{
  "image_size": 20,
  "horizontal_flip": true,
  "norm_position": "pre",
  "hidden_act": "gelu",
  "parallel_block": true,
  "positions": "rope",
  "init": "lecun_normal",
  "optimizer": "normuon",
  "orthogonalizer": "newton_schulz_5",
  "epochs": 12.4,
  "final_lr_fraction": 0.05,
  "adamw_weight_decay_other_params": 0.05
}
Rows from block 3, named by matrix and row number. Rows with one number belong to one attention dimension. Each number is 128 + 32 x the weight over its row's rms, rounded and kept within 0 to 255. All counts start at 0. Numbers have three digits each. After the name is the row's rms in percent of the matrix's.
# v: attention query, key and value (stacked) (model.blocks.3.attn.qkv.weight, 576x192, the v third), inputs 0-191
# proj: attention output (model.blocks.3.attn.proj.weight, 192x192, transposed), outputs 0-191
v.18 090:186117158123149143135137073126107141153109135163177140117052122133102096166174131139116121186109141088118177101138110115131169109151087127158086073134118107118160170176074137158139095120143118167031133117153067189138118149091141123106130135104144160141089130126141147180095128151075140133080061139189128179123162060126165123136076127151140178126108112115138193107130111165127154058128105096111144140148186113143103141128120156126117154127183100170167137115150107097116081133048204121088095074157099145121058165147125125106107150143131127148068073163147139134151204153106187104
v.19 096:159113115164127131142116180117140157124103155059115103151099122079128158122098195172141115144124126080106129155137141140143116156096138143108135125147147129105128138145073213090192158181156124096171169165101050164132115180090091115098076185171133146124090151174194113138176076140129107100060149095100120105130121094101108131078115118134173120136129102171135189088154110116142126121115144154128118040082128081107133134124108141083125155115181126178120112102155146140104093070146148147096102137163123082207070170161075068133179155110153121092088136134085096128115043110126134140
v.20 079:084130134229055143082152156118155179078097092088136130134123143146162129132059148182082143172093115114056086180082113146107112125099140135115112118146140104119089110129078183155105135171109152066096105134111174159113151119131177096111146128157171054141158116127132099145132125148138165135157071133090090091111134150122143149193137119136131120147185102110147155158100067133131162182124121113060131149144124148152133102166124153124134120146095155189084094142111230111138134063089093089104199135056124164169161119152146103130112088131072148153115125127142090132100154119131137178
v.21 087:127120092065065119122146090115120118138095109104171162119116189114124159066104110136113141065093143185100076135092135092094113090210148126113116138135115126120110101135097160125153078093102186071083143110158140126146137120172147164136159088177135052179152113142101178127149145133160181104144197131114069162144103127102136098124136111106085114131158140173158114132148125105156104104211169114163153089141124163126184152087168141143157080195110176107082110145119102140101110077160109148163073151154206135117089072137154189114119144164188105101140134148168166098110120103084125156
v.22 080:148079138159167122151113161132124162133097184121161125123172110145126128133137130082076144138053156155092098143075157117131186137215155145185082146148080121105092069123068181186146134092145100108055160152135123156111116122152132127106127128091109151112131120116146112121122126226166144123181184130102179147129110106101119091126164100160138166100086140185104128123155107176142163097132112139128134154145082172158162130068168112168152153132130150152095109106132179113159069141087168100116144110115158131142140124090156143143064112098220084159108162105092109102075109044145100087
v.23 098:069138137076133096096115119106080070137180085095083153106112070158098122103164133083120128122082043139182126119153136115119131116105172157106107088115115110162162148080180129157111153139100135151117117158121069159155156117132125105131146134129156172154153116123137173091083070107169115158234072157139170128103119113234181104086150160104162130155161140170180121171149103141137103134168113166157183118154100087071137122139117175147153097101098123198147078083117143127107183135128116152080109090122163164109096124136132083190136104099161104123138107141070126145151099086102122130
v.24 081:148141107096116108156127098217102142132161148185156150139137168081109127130112120129163116099061117163134175150148107184142064112095100137139075201154098118140125145092176136116158164119146144155226135122097132131145080158192092098042042109177161197160132085085122131158137116137116109147092081101156127165193114133118127095079107111184118141138158153176163149120140124184113123100154127128102180124121083126141082150078120129087135080163106116115108149130106071035131146153137131080146157119130102101088099140095159089119117101129148105137149121138104147182109106168176123111
v.25 094:138099134125149123138141147143131119116123144085066114079123188149105148103132161121125119101086162122144105033125060105150206220071125144156155106129098183074172090173126105178113118093094151152117119179092107194115125092089171163135122105160150127160148119138118162108100137077126120138110127053040157104168119152167149183071166160156145173135104099154136171127118127096110132124140128129156162092123149100139100143202174157147076163133100159057091139121114110129096145147112154099148150144125166133105114139103112131159102065079154140118179101122106133153053149154175151167
v.26 092:134140130190152107159051134139143113132153046148094096134162126158108125153145143132078122151090082121178157068134185141095120101205082119112161116120145129124150068141169124085185160119109113169106146141121113085122160133123114079150165145165047132100147170158098162120159141098170129157138177155209131100131158090167128128107073134175162191117110068124137101123119073146139104127098141111172113111167153120126159149062142076158108108118121151143172151107162110174173106098093117157120105075114119104170087081143055158065107163167163143155115186126123138114119157167111073104
v.27 088:197182139111109137133102129129105156082121095167118133123098093098136166147105081107149153135100115061134149074137094139148120072080115097081137102099099141087122145135121116141136154118068113164196072184191153139132105116148123149194067136094169134136072124065151107143121133131085113145106086184127129104135098116139171201127094084137119169193161193128169166173174097090083093172142107085155192156142165154116160150093154140136115132041068115192100091151144145121116130155128115146156142114109132108108147066092111089098108153106141135165102140153116171135119108173162178091
v.28 085:127140153087139100176099088142147174093105136184126145097143137122212117161086064155154138115138103092123082092110121084102098106089165097183093158146162178150136197113101170133107068106076120146129147086085128022099145073111153105095150093151170096108157161158121115055128103108171160138084102146159082160134133145097158091136109172130104101136144182159141160158088177147127084171128130197061134113115154120138120142174141061133139132105114138134073086188111096160121115144140158125122147142091123173137123117142112132088159156156078112095153143164167079151193164154143125137
v.29 089:161087129114091156127125148151166097124191154131126086142125212130141162175108131153080154096104121185118108094129169124130120180072111117152164113135083081115133115138139180081111143058161126171103127155074235156144143143152100131124154141212094140127168079136128184132117124153138076102166101122121149167113130065088145167083154092125130165153097159154154126156074115134122134094128081143099142153123078061111121170112125080116134077099093137166150100205105121109115070177150139128143114130057155140113115118150160160123172121137094205121110107123168115122204121113160103099
v.30 103:151127189141109141099053088090125170169084171105130128135152107133099170158141148133094115130130151115105124095127168093137149135162115078141143080133102109179106108102063190090123108117119156144096148143088149105085119148140113102154102106110143127146156111152105171104161111191147086152143196099135134141170112148122119122089169066180192121103092139169000172185098163128098110113117137127139076113171183105080105120143133109172133207132131130145138132163130113146101136151156117099155115158138145087109064119119122128122103179077121163152119175117219113127190083125177140130
v.31 086:146150142138137102145187119159143123160084133144084163098159147083067080135127124125119101129148114125175192124148139159117189119131160137143136139181137100146164151152130179159175153088128088158107114121176163075169066094128121143198118132111211151103110137148090080105117103126126124104138112220162096110104093114167102174113134156130128153144098102151066126130112128143131151129128103162078172134100115163082124153194114135131133194059140089169117052129106201117122119142175114085124126138126124169130171156083145164214094081052091141143122090066163156136115090100134106134
v.32 097:147080111161091083097133131069152172126146121109109128113106192149135137095148120127133111171096129052167108138141157163071127110098138064124063098168059145134094125162137140094154127105119127129167158152125171119095113119172146089071098097152172122141103126051128100170144160109145121099067120149120145111112111140142174187117155098147132129177163164124084139147127133144134137072128206117086165153100159168145104177100126167078131192099149181136169058123109157101135171155132131071126110108095118163133109137124178172206088122134057129193152121155142157122121169157160053136
v.33 088:102135068163138100189155147120120146139085161148124095081076127109143093158114108166095108153153194128109099098099116166096114126194112168142118154114188082130181132100095192157137157147120156140136086101114139143173119109165092152062110145127108104174150130119107134117145174146107102041058033152135087097162149184128131144126156157210098188129120115133115167180109158213105125098178106112111165102101111193106127159158120130177090125130131157132060126137117173122109131093125156088107144168131130153125198135128127131129084089065101107155111144129114120122066088123154141139
v.34 097:158071121056115133104160099171135117136084150098136181103110102090172124121146120068151152070160111193136099177088093117153133117146159171133081132151154134024094156167139123135103131128085135116164115120091181146080120104165164192168153146098145170133098122096173156150063105116156137142150118070101102143118104091131161069107102124120066109154104197109160122108148166173122128152178105164085170091141140089191095148106106170146111167142108133123103129102135071132110128186119133139123125142134175141119155113129123102113183155164132068050117160173143153104109171045141129117
v.35 097:189127112095141130131128156145107166113155142131182098149122163147137073081138186172122143136073113142163147071145136123125158189085179165102168111084103052113133177082146192101152100159112148157117108113064092124108091127094119117083151143107213108104225109104151137153136166100114079066105150144156199082118146154151124165087126166130143082132087178158141072143113050130092157130159141142121043177138134091133147080176134171140085126129097141119153062103110134130145122167110152088130125143107126146095088151153142191144099151106073163125147143097111136148130142137138125120
v.36 097:175174142159170103081099171146145141155087119179164107161110074125147131147098122181113115146150136156163119150139112114161103063160193137137075065209075110202138126127139121101125100125122107096122116172095133101051168122180172077060141147103180102142171129177085162155190143200130166121101113160128130149126082118088112131147133111147100092148118177091165161092132110166130222131096101082141113138131111120086165129104094146078097067137062161141138189124106092109126119073165106127117075163111137080139119132154146153148106165140114131152131104115140104103149170131150102115
v.37 089:198066113131074124077132127160111127123153118115085169124131077112128129091085125126145100134165119138111142093127076131147093127062199155132135172129113146099137122150084168130160085110097147108084078170111127102165115178124102139139144152159164115123108111095143123135130136172147134131117216090057139107111081126158108167164154081160114121106138081156177149146148146097113124156133137152152164088124150144192147114118089099087159130109182191117086143180173083110050096133155096150107062120083179182190155190101100113108184133087093162115072134130168162125153173152186145114
v.38 105:123112117142127133122177101198137198115029139101125098142184101159127118095069143177108156102083113105156099162144099153125199104106139144158099122159136153141119117139090148074122104121127127108193140155080106122103114110126167044147145092180226111104090142133151125119121139118154125183134163148148106064173097111126115168106093125155142096179131081151120138143088100116139166184121139109103088092086109109124126138174144111131121168124073142120163137063092156109197157089158095116160136110171172136157163072162147144089064151107072079139117123128172156120151131116199150094
v.39 094:131124141117107107153129123131115154144164086132129088145182248133066094150129151124110149163132153197142145110107166133177102130141145129086115164121121099089115144086135036100176129131192132103099082145143123111149106165131105152106140097106103148115161148133130093044113112127131164194157109151142105163141102148123119120109129105145094137131166136113185143096159098124120141184158099158069149181155134160150086130100141133097141075127075107161116185212138134123111089126106104086131110150052079121101088193072075116139136062131122149103113176097091130107113141129061208131
v.40 091:155178131138127125118105140164121080199143123163122129135129148117098184139131112148113148117119127114225088156144141127133167081057152181151108110077172192085142141141128104076141154088113149123124107125123126127094190126063182121133116110088107091122132122140144125117125158121148156089101127115179079130074093137144117146146126173114104154154120153153116146121145195149118153118094136132124126009127085099063057074145131152124124153143114171140129183145115103170184092194130124124131094143117084082147174146094170144175152130138063214079108102138189103096080109122153170113
v.41 089:117127090135141134090159082127171072080149174118058117147127122171131125088085141140148145162189119143185166116135102103135134119095158102139111170164165136119143122040122115037137093121184104141075147170098117118103065128129111164079115144149116129145127098129191117092124133134123098105203177093099129085124100113070118141099140116111129209119134118200106185106059127130119127109164139099208056144134154126114139113123169092134119103149127146151118104203096122144134104138168165118141103086131136069111073143106088143137116165183151158164209125139109179154136167109155112112
v.42 089:185139117141054112162147094185094150117126120138131167147159122144117060097107151136137175130043079124116152103129188129109086085075151182162113183131159172112120107129125205158136096127086126226063102162127114114142136188125139166094112107151202116101215123163099126119133134157109149120134156128116129120136082138119148117109130146148115118155112090217141087164083092185124124152126120135119141147160121151165118082138125076090157100095145124133139029081130148107125102132111162067112144100102163165150083102107179168077084158086140139148160118109131120161124127135107092138
v.43 087:124099153082174109114147125136174119181088129120134069103127111109090128153096118136142135163145144141141131090096153161207176117074126140098140138212090148118120068192077085142143197131113114101127168109124070093122131109140088166149102195110160129162128114128147130182135097155146098100063130188144076133172100081094132152123165180205150128154206130156110141089103144129121095105153107174031067153144123106136100084118111118129082154118126166089141121121167150141189088147157071113123155131143091066156136144122161127113103122112094125138140155172134094126186091117096134181
v.44 092:132108101233129148086169109135109134184162122138109155132143134138112117140188154169146156111120150158063128153140086125145140140164127139093143085137146107141143122149145164130118182132115158099088123090169166191126085091132182189132102142097153092154191117127103134081201124089131103128131112135115099119176155139159120141059144190098113108132105056119051123080091104114115101144138196159092094127149138111130137097188121163146103105117100143175162066176076119146042093108190088184149133064118130101125138101109123171109144143091104137170077102132153123102129137161124130199
v.45 085:136155096135115092153151188173120162174111124121056142131125121140162155170091142164135112118169199105174141074133129142160108184097089117139176155070160161144124056134068141108178097105185132098088143157160140121198129112107092124152124113152116156117091093145083157098097072104147124097108070064143116111176135096128171139107161149130187112145160129094116134079094225158103090140185125121139168072113095131085128154095142119144146116131139174154096163162132115161182118094172180118139134124143118126105164095081181163186136109115119134104115159132062075123078099142141075136
v.46 098:085117104185159136159104154116162081127173117112125104133145095136065128138093131092140094151127086153207119092081127130069152097131119156082103121127119074156151137128125134100177144150099119106097115063068134134124143114136120127059162143128143117142172137105067128127126140068197097140189114186144196113143141187156115172158147148134169109103138118141151165204138067104134157162175150129153075216119142153068153107133197173098118105160174138142138115107117138131150150125118078169163159110126131108095102096099159161130106096050012148145126107120134111115121123153150151118
v.47 095:092156128112120159079033211137162155105152121197136164123124129117112165186104192149085138172050145102141157168094073136136145187101151094127153145130062107099151078118201149143114076143151079122140137108147100119117134124147124076137122163144106107161117121156107092132139145115158134105104135071158115169144060120108158097137109138146152164149207137150080072153126134138113118089163104156132114088092101052135100150195136147134179187162093119112136073191133099135098173115163078123113174169066105159155100166122100084122130122110152132116168138103135087139110129107111105139
v.48 125:158130124121092117140185110089136129069125134132142147113106131119125099126163122139155105090136145049095146165108121123174119188087163101091140112146132134060180144103153061076116122123156141083169107121154129125152125134099128122141137072111111125144070132125157133088099097200115118145128058120104154104123138173144137139123169192094141164113158112123145141086165173097120198101163160110123191088129079061197117125170072184176122166126051126063031162172099150152132136164158157117106147166118137138161092143154127099089095113074092115141082135135071090108142141131112112184
v.49 102:175151109155124122172130119137149180080129084145119118160122199102181153066134145096083106134098137130155080135106165113147155164114136138104107154131160116146180117158143057177137153156112114065170116141123141088102082137143141090103062150124139042126159122132149121128122145084120126145163138153117155184123119160103176132162180076127106113098152141172062091139141116068148086162117064120099117139155154106126103125171130129152110168124145216135184153095168136110124126147145132222113181088090092193139131133078136122104146120146090117107170052105152148071092104151056138094
v.50 112:145182141117193014098134122121069170129140090121131096128129138174152137112136060093140166146109104123154157085119125082151133116187141106146150138122087099109127177126110157144099135146093144145125179100158181083088173155111094146108138131127205087147116126105119153158115165164134091190141121163088120157080170106136089119143207155107110105098134159104077113074156132159161181146107118132149106141170138143096117140147122131122160109156084063093142124149087093176101056129156142118123117155123194118147158093114083064197082073184172099148137137159124137095132109106164073169
v.51 114:173197166088127132140177138140087180114186121123135115094125141091168131093103150205182139124136097118123158124063144111062117131116114129145124122131109129110135116116091099079122220140173106131086152082114087155176155145114089179150136051098175142159150087128090151177084104150138102111163200126135185098149079166114149144140140110123144124119134065119113136129130156117119242134148097188120121141133108164154101112118155109148098195098089116131106123171146086136139127134099094143142085129083096117145128136223144109114145166122155153074173105151098143064139121118086104079
v.52 112:155110097174119098121085087157113090142148103106132054087106179149124094169165129111098167140156134111127129088118107114150133094096135144156143116208179180124156142093169092147118134110167126151105156123090151170096081130116115172147099082128131103114124169163068076118124070092120060110075148132135122173109095138144193140095110205135135155130154119144093190127104140162148200105131088149119096123112140155119140162060134174132143100121110152122156162130099134086159099148168180126116132136162044117143136190100119149179132127130132110140167143193091139149130112071015192132
v.53 119:156126078111120116126107143160199110065131157069134153179105139188183106139201207149122187107142068090143168182152143094171162139116082128148168124103098178087102176129109174096138085127100162111109122117074136106117139159114191108125115118201154105140127140111134111146156146132158078164135111123110147147097154079129087179106145117081115115174114143131098096151130151049144090128114118110145127107127083121141104096160081063107140072088113115144163120086110116120142163082131127091179096143104162115144133178089084143200153129087100166182127090124128128173119102206150097103
proj.18 094:072146144130154104071129116177116119175169127138118151123114141104128158155107184104146166106115100104074104029087128147125115116109086168136206183163075155153141149083132126214107136188069138134208128146111129134115155125122184164125119082124108116145140138095106091123120131147172133142159202174115127131101137155129153082085124186058116115154126116120092132096125116083107105134126185102189136113160116148087138037155114135106105165114133138111131104144116137144091146167200080140112135119144105092113132103152097045128138131097134146110151103156093133063069124138149212153
proj.19 097:034107135108164124152153091157109119110128101206183134115137115130205104126095095090096081142175089166088159124133145132182152100201119123131124137190087125118148129103140100215113120161099086156117109118151110109106051128188119099114099122131153120082150135103141115119121139064140136174163097196186182102090099141088130108114158112095079172098110116114158132212103172189132087140124109107133118207171136161182151081111110135123088125158140098076131112118123166168169118146097124148120149157138096121128149152147129115108150132082101137146150138152145193115128194079156152116
proj.20 077:115109130115097082132176109182100141110166153108078093116173101166165075115154109086108116126204151121165189123240182124116192148128152077157126132133114147089176071128130099074110130129121163101149155125129147141116115113147115074076129120118079193115079118099105175095105111137127103108136141075148171070085063068169119107144151134138132119114092159155068129170131161120091116141132068105114117133077165094125150117119095117155143100065117111117130178154144076105179186157146123133128089155155089144150129108165105095085104170136137126145153118139129199113110188106121069086
proj.21 089:148107120127166111099115126164108090197155124119155109065121099142146112191139148166104101211137122116166089197157109100145136129061133118140088153128108095092139153163099115074132155148175147115082157070146118045180079126126117115096117152145143160143087112136099065189147144141125067110110094110131159169115121104102189161121134131167180100186139133094087141099127140157132161188105104127078087169102144091145164117194113146095073123055093091136172166146143142197150114114102169141115154123091160157079106165092140117090105114175115127137142132184148089165122150153164179113
proj.22 087:095137124116145126035139089173162182099173139144088126144131121162155124157091113180120157142199093107082125117181124116156143127088140112159136168128085151163141186126080106101093110165173142102150124087131165061108122142119123124113092083123129070108089140168127096152096166097154136149087094132089080111117105115130103170118165127134164118131096166053141188138120108177159146173128172151098029128123147080089160070117151126112109147142131159151147100117128155150140127101115128176129085048113104127077132131135105117129142112165100130071206143155123154059177183211116130151
proj.23 105:108149139146062131167104163109160155111102143129213204120120105132092149153225083169109119092139139145168090150198117090153119132122055123124176158115106162163100166129116142119101054151076119127137191087150146129114165143142150193103132162133173086117121107114120107106088172146097103107092165084143076136149148123104178095185085083139104098114166088121061138141139167130111105104131148141123062149154151142163137179103103133037169182136108123108053078123141114137089180119129115142112097119101106108116158140127103056107127145104125142055150130107116140142133152151107151150
proj.24 078:130125101108138132096168150066162140136139100099131120168124116181104106146095189142106089160157095016106137109109074091179145105160116125137175142181209142120068119159132127153183146100073087150084112101151115108089097114148099128203168127146164115087105128116113096154112106108116096118088152246089156064193158157097156138108132128071130128136133098124119165115125126135154154129145143117192099097166147169184149143118124093081119139159132108133130126099122144163120044112097145136156132118122147151117080142110162102106167105161112132064119073139090099161063130089160143133
proj.25 089:103161113117128119169124100063110117125134130123157109112142100084095093122126128122123164097149141131145132142135155172080047086177105147157111160135153130146107153122132120165155125104103145145182115135108097044138166189152084048165165132138125153149091140145147109169166088112162165106165104204199113157108179060129132081136117154168133094142117153087074163141133128104116109125150159124110108176123115157094151139069136121071167109158131138161086130147140100170130090137155150115131103114144093139116137101110110103149114182162135124147043107183198117084231107083037092142
proj.26 095:102116121125141154120060124050119154146118151183139127139139140027149133129132088143127102115186098111069082186130083131119162147086171084123124160155122095147150145139070101190113128142082130183111160167125116133100182140149172214162149092133191188143145145134089078180155133143087165121142100107144109165107127184159096129122107119086082124093123131150126125138145113073114093157111118182143114175127082134145106145142122135142079149166145149069083081135161142143049142140095084094120101127154146156078137141116095154191179124131072086097112131116095082172150092131152144179
proj.27 088:110181125146181110155149161117183190147135155129112107125162145136188115091128143108129109204114094147104128181110092159125112122122180142138148140108156072138153112134165159180115142159116118147126122079162097182146180134113156136058161138122129097134097101116115088136118107137098167139131219126086145128089158195111146038152104183126097128126123119115125061114125135159118074132111128009116163113117092141153133133158122132095113040145144131171096077123126141095092109161191089141127092119096131178159114153148115127172159130121093130034162116129165101158141150092060102120
proj.28 088:114122119132134144100180109132153084206110115058214179124131048172100146117060126146117144142069149152122163182080116169142147083062133165092163102128185129095142088096191093132130135197117167156055169143123140153140148215133102124197143100123132159174102112134146147117138112142159148137130105116044156101110158125159092139119131103117112109137186092063185106103118081123124117119153101122176141123101145070119120104093127140168111132138173149165133152111171090129110151140172152092149120135148161094118093134141158110103097064089122104100182128092104138133106132125118109067
proj.29 100:084154131149154127130083122068178173179088079153191167182136025125132116123106108156113083134107123045074114129094082151124203123177136121166085148133117131083155096129147046117162130119068130155059206143120085129113126131133164127132124125118135139155145145108088137126200125181133166155116156116128173122094135106142140110141105144163160155124118095105111146112126111115134108173125124122124156061174176084134197102098133137153094210127152125150116167050105163101129134056118137165103150160134113170090110153127055121101132154110108082128155125145097118122093123132105093128
proj.30 100:101094121231181127091200196179128122120127089134148134139139145071140156075140121142143112128127080113033147126109060143148075128088145139106099159093127085113140151179100099120130183116126131091123113095156066101154173105145189154141136111133094144123131115125098122097096084098100181141153089144194096054093122100105099148146106111143157082144152156121189122061145161117139135169128147169089172129083127047093155101038131127107152127177154108118120119113147150153106131111137115160120144111087112116108090090112163146145115156119132132116174100114132165079115140156064177090
proj.31 078:138122097145123161163092150126104144098134076146162161151108089129153122144146109121110145158108135172106120152184142145123103145158082164181158103098134162166144125174168104129087163146172091063154147154142164177081157111168172120049153148128092066163186119143094158051155134123082135076107217111104156153145120094135086066135098100085114126171118126119118126082084122165138141160129147122169118133110174132113140115106124128086141067194186111139168108175102157102075080141165158132143175186082104095142121106096165157082148120142106188068169124120124098130182135197114108151
proj.32 099:123189131114113124165160181167196077145129178180136148165142050105172128139136180111119170110167142104093164124114103104086106133149123147125148175164130152135107137152120157129097155120146142119143077188167140121123178128115133125142146106102105102133099141111092180075121162138071164152148163142103166141161116133135110063164117136107074159170180136213124238114130172097124090148102079143130139060144118047096164137146135129146132046136139144122081163142144139113131113103130101099122189100101096132127102155122206146148132103163113131090107124152108069096044151173123123144
proj.33 082:141113138151114123099134132138129100135200047088093120131132137136196111150058115121106118133117116114113173114175184158095172133153159046123141157132104087080142109170174104114149147150072094145131112127112117118123102172167130108185137135148144166150092124076138133125064141095159130182168181101155104153083077083113097126139128086085162143131186159090095111112109077166115117163126159124222144188181153159131123122133132125090179115106125143179172124154155168163136120158169142134127155100148138128130067120112103121151141115172087071029092118119122176132193164154112168170
proj.34 089:126159158128154123111126118114203176198128165104186169104110116175137113174141119173131123188117119100170141149144113123134072151106124127123156074096155155152164180118140175084145072115186161140077102103093119117134156167106068038113138132127171148109152127112096145161129076098129140127136124181074085093125195096126160147131097134130135096114116106112095158135142088122097133123142141120163126074155129152119106124190132126086076147141054101132197145109108095140168129058147121128138141147103006152134129132128149116103056129137170131169125129051083065155133129175131147125
proj.35 102:104137148129102128152091080089105097087057150126130117141115069140113138163124072085136124141143137111129106085105083138150111125119079201154149180132129183158176101191115099148143178147118109146204183129084103138127131175157140128168140145131117154151065120161129154106144073139131115202169103129086139149054138100132144091113161104141134220146110180104112149092140157118141141163113100153156191094153073109156162154048131130119134123165199091119107139084157104139103106071141109100118158125132133116175134101131093076167149099100086146161132132112026127127079112138075107126
proj.36 097:130077132174114142065144106126121107184163184103030172162115191167163139134147154049116101141141090104112140136149179139129160173150097171118120160166068056111116113166108150085103156110133086144079134170132121152129187136110070151171078172149139131098117124112152126147094198151063103103098104068085156091115080090120093128113182122100119170150122150124087121063122152138122118121134115151057216138054101139166095111110132151184116104113111119117123156108128154095166152137146124115135140135091118104118117186131131122086108108171109126132158124102091137147065191118126151147
proj.37 089:124158128105120128109109124108134143146050102173139106172118129138131187145142087080122094205123152149131131136168154105082144078121134194105132141142132095115153122086135117181113119099088130165076139152134142150049135099097130026145123154147108144153108132159127138091130092095093075090166109147142119092175158124119149107125116187173123104136149151074133111143134145133123148158146103056083113194080146094111147064160126124223094130163147107150114205154124119183163094102126149151139154122145087109084185138121057187114088131142198161149163102126156120140172166120087075099
proj.38 104:134074124120152127096147139116121092080172178115116116097118138096124094161140152073161149169170134151130205110119144128153121169156125168155149054102129116090118096141174132119107156159179129082120134132141133119181163149155060148084128132114120123073125167144143167141142109127094126046120094140108188125134135150113120090086127097100117123107107171109125137137122150127133120176112119114128151203088093123135077094094110139137066017165128109074120196114154136102137129159164147104119095154090107116141056137112155074120153188169189155139135139096053112173136157055049088112
proj.39 088:134122124124134138116119074087062179102097148097097118141142107100119116097140084104153141127118102087100087136118091166095160083133161114151130115114220116227161053161100182111121144099086121146130181122121140119126047106157134086181142122111133120103096162149099147235124125086092113103137176162122139122106094078146152123112141147114187110136155094141095095133153192137117084070113131115101063055115151058121147116179116116159095161148186107117160139173113185114118084125124144148144118148194202129139143121131107112126117141093104178133150140075170135153144128161176145129
proj.40 095:144089130189127109153119158055120078177132094148189158132137104072132082125150144113127123126059113116156102122131090095125124084165142098106145184150095077195088123113177135177099115095178114179081126222071130176162107128213086119171118138121103121116175124129137141120125111123109135138175124163126136112085115137102169094147144110136148107158159072112121119105113091118113139037120137133132164082128136166147131087148122119152170083080181143135164104122150121141109176077173104092162178143186119115119108128119191119161116066133211088172165134128139118129097128130076142171
proj.41 093:132113134116096143155141110193148122093172127170086086113117144083112157129127115136134132098111149099096152130149106109137160154106122191139112117142112107156114145158107230091157186115083104138079134155123224100097098141062222101165149087108127156141110116134120131148124118179130111167069066142181134140129163181108158149133156145111128082123137157000052115132109116175102116124155106125070144140034135136118126121112116115158157107126172135132101198062120143158123122139136168129137138165091165096110135121121105126144149152117090123096134119141155130146117158082050106104
proj.42 086:090111129132111112145129121072126096115093118136149146156127064194127151150117143120145142190204169091142109121154057109179187137110107175124202148136132136095131117164098086126122144173104118102118168106109167119052110139102204132103157124126099146167092101151110134099097048133123099126103098145065159119141163100165120158123109173086172131142151162090094138149118120161172145163140137118116081176059178138151204119090130094084094113154170134155078092092145116192158100110151161161155093125112147117100177115126089117085131097182120165071183142184094149123122161127073110133
proj.43 090:159144129127157092124119076231117143096138118131133148117154138161173164104099137113134122123117114045088065093111082127121079129170080161138123111084185098090175039071136109189123087120143131147146108178134163128122070118178093139108164134165124125075111093123133174120086103116119178123118128163106222107125124119166127090149079097095107160112151106090196138134149095111124134128119148119156113134122092079101108124133144114153167109120179134147173151112134098143171073097082127182129199123067148179140103096132147118126193155171126171125093126107059167138104146137131172164
proj.44 098:123126148161137130147110160109110125094100113121169129127134105105128172110149143131117183108173120111187109090178192109067134181150118135090110118100066131071158130175067070104102186131127151113140095094113153077113139129177161038030157163096109162131093133153116151129135088124133121101175102146211192130093123087121143102166078091127151111101119144129093121163136137069166090130133129142169161130113148179096155143112108120105196173121106042115152174124107156141159095101131133167141149144121116180171121120125111152092095142129087069126122160075188154133095077167139124172
proj.45 091:120106126164119098120165106123170073154163126150157108142115126136176156106125118118118095125108111110127127172085121106093129085205141097130109150070071114103145151101196118188115134136156131150080069163198133105112104136165139106141115095103117081159148144111129099144192139127077145177148198117182166148088139122104099170128149064143130150162145118096169137182130122157129117122123169196102110180162183128166078086144138108122103117115172196153135094115065118057109098139115096113150156089162188157064146181136089128090171131089114118114103133071143122167223146127170140131
proj.46 097:173131126126093132111087159121120146066095134129137098151122087086152193162156081116137092090095100104108087135168077126122160132112137175142133142125138126058098097169131117168077165087075153088184193153128091162175094104151165152174147122111113118069145115159167121105104157162117138068147139081102054080099157106108158085149135056196119169141098096151163115123128124096135156131170115172141140143150098115122079110113128123152166137147115093126152201142119148172098124120126161107142095130172167162124098140129105128182194080139191141117159111156061161165122067122094050163
proj.47 093:121128132158113114125181064157121154144125131141121089163123145155125060058116108172127099127214114097093083098149167138124091124144140130115091140203144154185087159157132151160194154134074165150125125081113077135117145119134089114116131103132148091064099120078106182083099143123144042157093111080133103090129140118193137118132165115162063164114134144114200168113111127129129155142143076124133075144104179099140185174036102119117149095137145130118095153123127128108124118132053078111145100108146161132070154106120163202122119144104162093148082143170138122098152092176107101106
proj.48 122:096133136117152139102116128130177097104136114095139121135136146125133131112112178062143194161156072141162117126113117133090134120107049167108158119120122180181091105157111158179146108161099078160152170135088108196057149145115124145071106139121113126124204122165069093135135192108117116139130121159115117125114118128124083121061154045117139073112144166069104125084152076166123144148117118132146098142147147151112204186125129117115134145129139119235143113101132151105181085154156168122128144175122115139126114114112168108157176135176164141039120128118161090133078159062181150080
proj.49 103:138122131043162131072061177144060077086104082158109136131122138116099121178115162165116124105057080123085140111140108154110113121149113134140170089125088139167179094118154134107083114110117109177152104092156167141091129075116117163123126145124132172120089126144158130156135126171111117122109102165156086160213218172153049158160137192117126088095116115086170117181121106184112157120135138178100178103110172121115131125116151119130110096152109162140079110094120078158140147129157143147120116154134147090122067088145126142075070088133169163171101147140168039081158153131155142136
proj.50 115:127092131156095131153117157133113097101141108165114211137116110044140101089149161109146117151127180144153093095156100126137099121120123139130095178154168135120114148081168131142150118125163156128160118123075079081097116139144215117110135150119096115195152119146133091112143158103101122084094155110094146156200107124133074102110072130136216103158141089123143193120131136148104128064145145112142053175091122198143044072109140106121072117111151108182148136077094142187075157124099145175112178142195123150128133129133126114066148153133087091182132120149148161117119124102095122060
proj.51 113:136080123129126126126101148110120170162126135108059161142140154078113178147190110033105151088137078079142054125119111137142129109135116125138135136074164103122137104147127111166157103131103153122083147158106129077086082139156159089081111118142085096063083130147113109051174187110123133139134035146054066195117149189160146116136161088136114065166180203151121121146120131084120136090121112153130121139116112121064177103127147129141156089119098114108130139093115135153127175099162133169120144161183128165146149158121095103154124158145113158206107129098119090120072114101179156133
proj.52 110:105174137105161119145108167105061162140109120098109115147144089135132180122122116121119126096082142178130096131149091120129102173140111125104157067173103123118149163134106045116157174134053169109086175165129147118131164148146156154112069138136095119068083111102150127142124153115131160154178214091162172152154177127083167069114091089146113094173150178086138059109120117131154172178115141173144102122101085115186128160156124116122158105151170132115081140149156174075135162115082080078125127101127143108158088151119090171092174136132070117145125145158183112180106158197167164083
proj.53 120:102154122170125127086116163137130100163149137201129140137124167119153160219072123059131133201110116134097135067118128114137069071076145178107120136076128078137122087086147111111156106101104147138110128126094191138133108131158123135069136159127154125152157118114134164116119177093068181102058160149119100075179107070141128160121128131207110162122148072092131125087129117141128100142112107120162138107112175115124054141128136116160125179183134133136138158143146138189103149141042144110148146112129184139119120099119194081065106165134126101085141145132115149123193174070119167171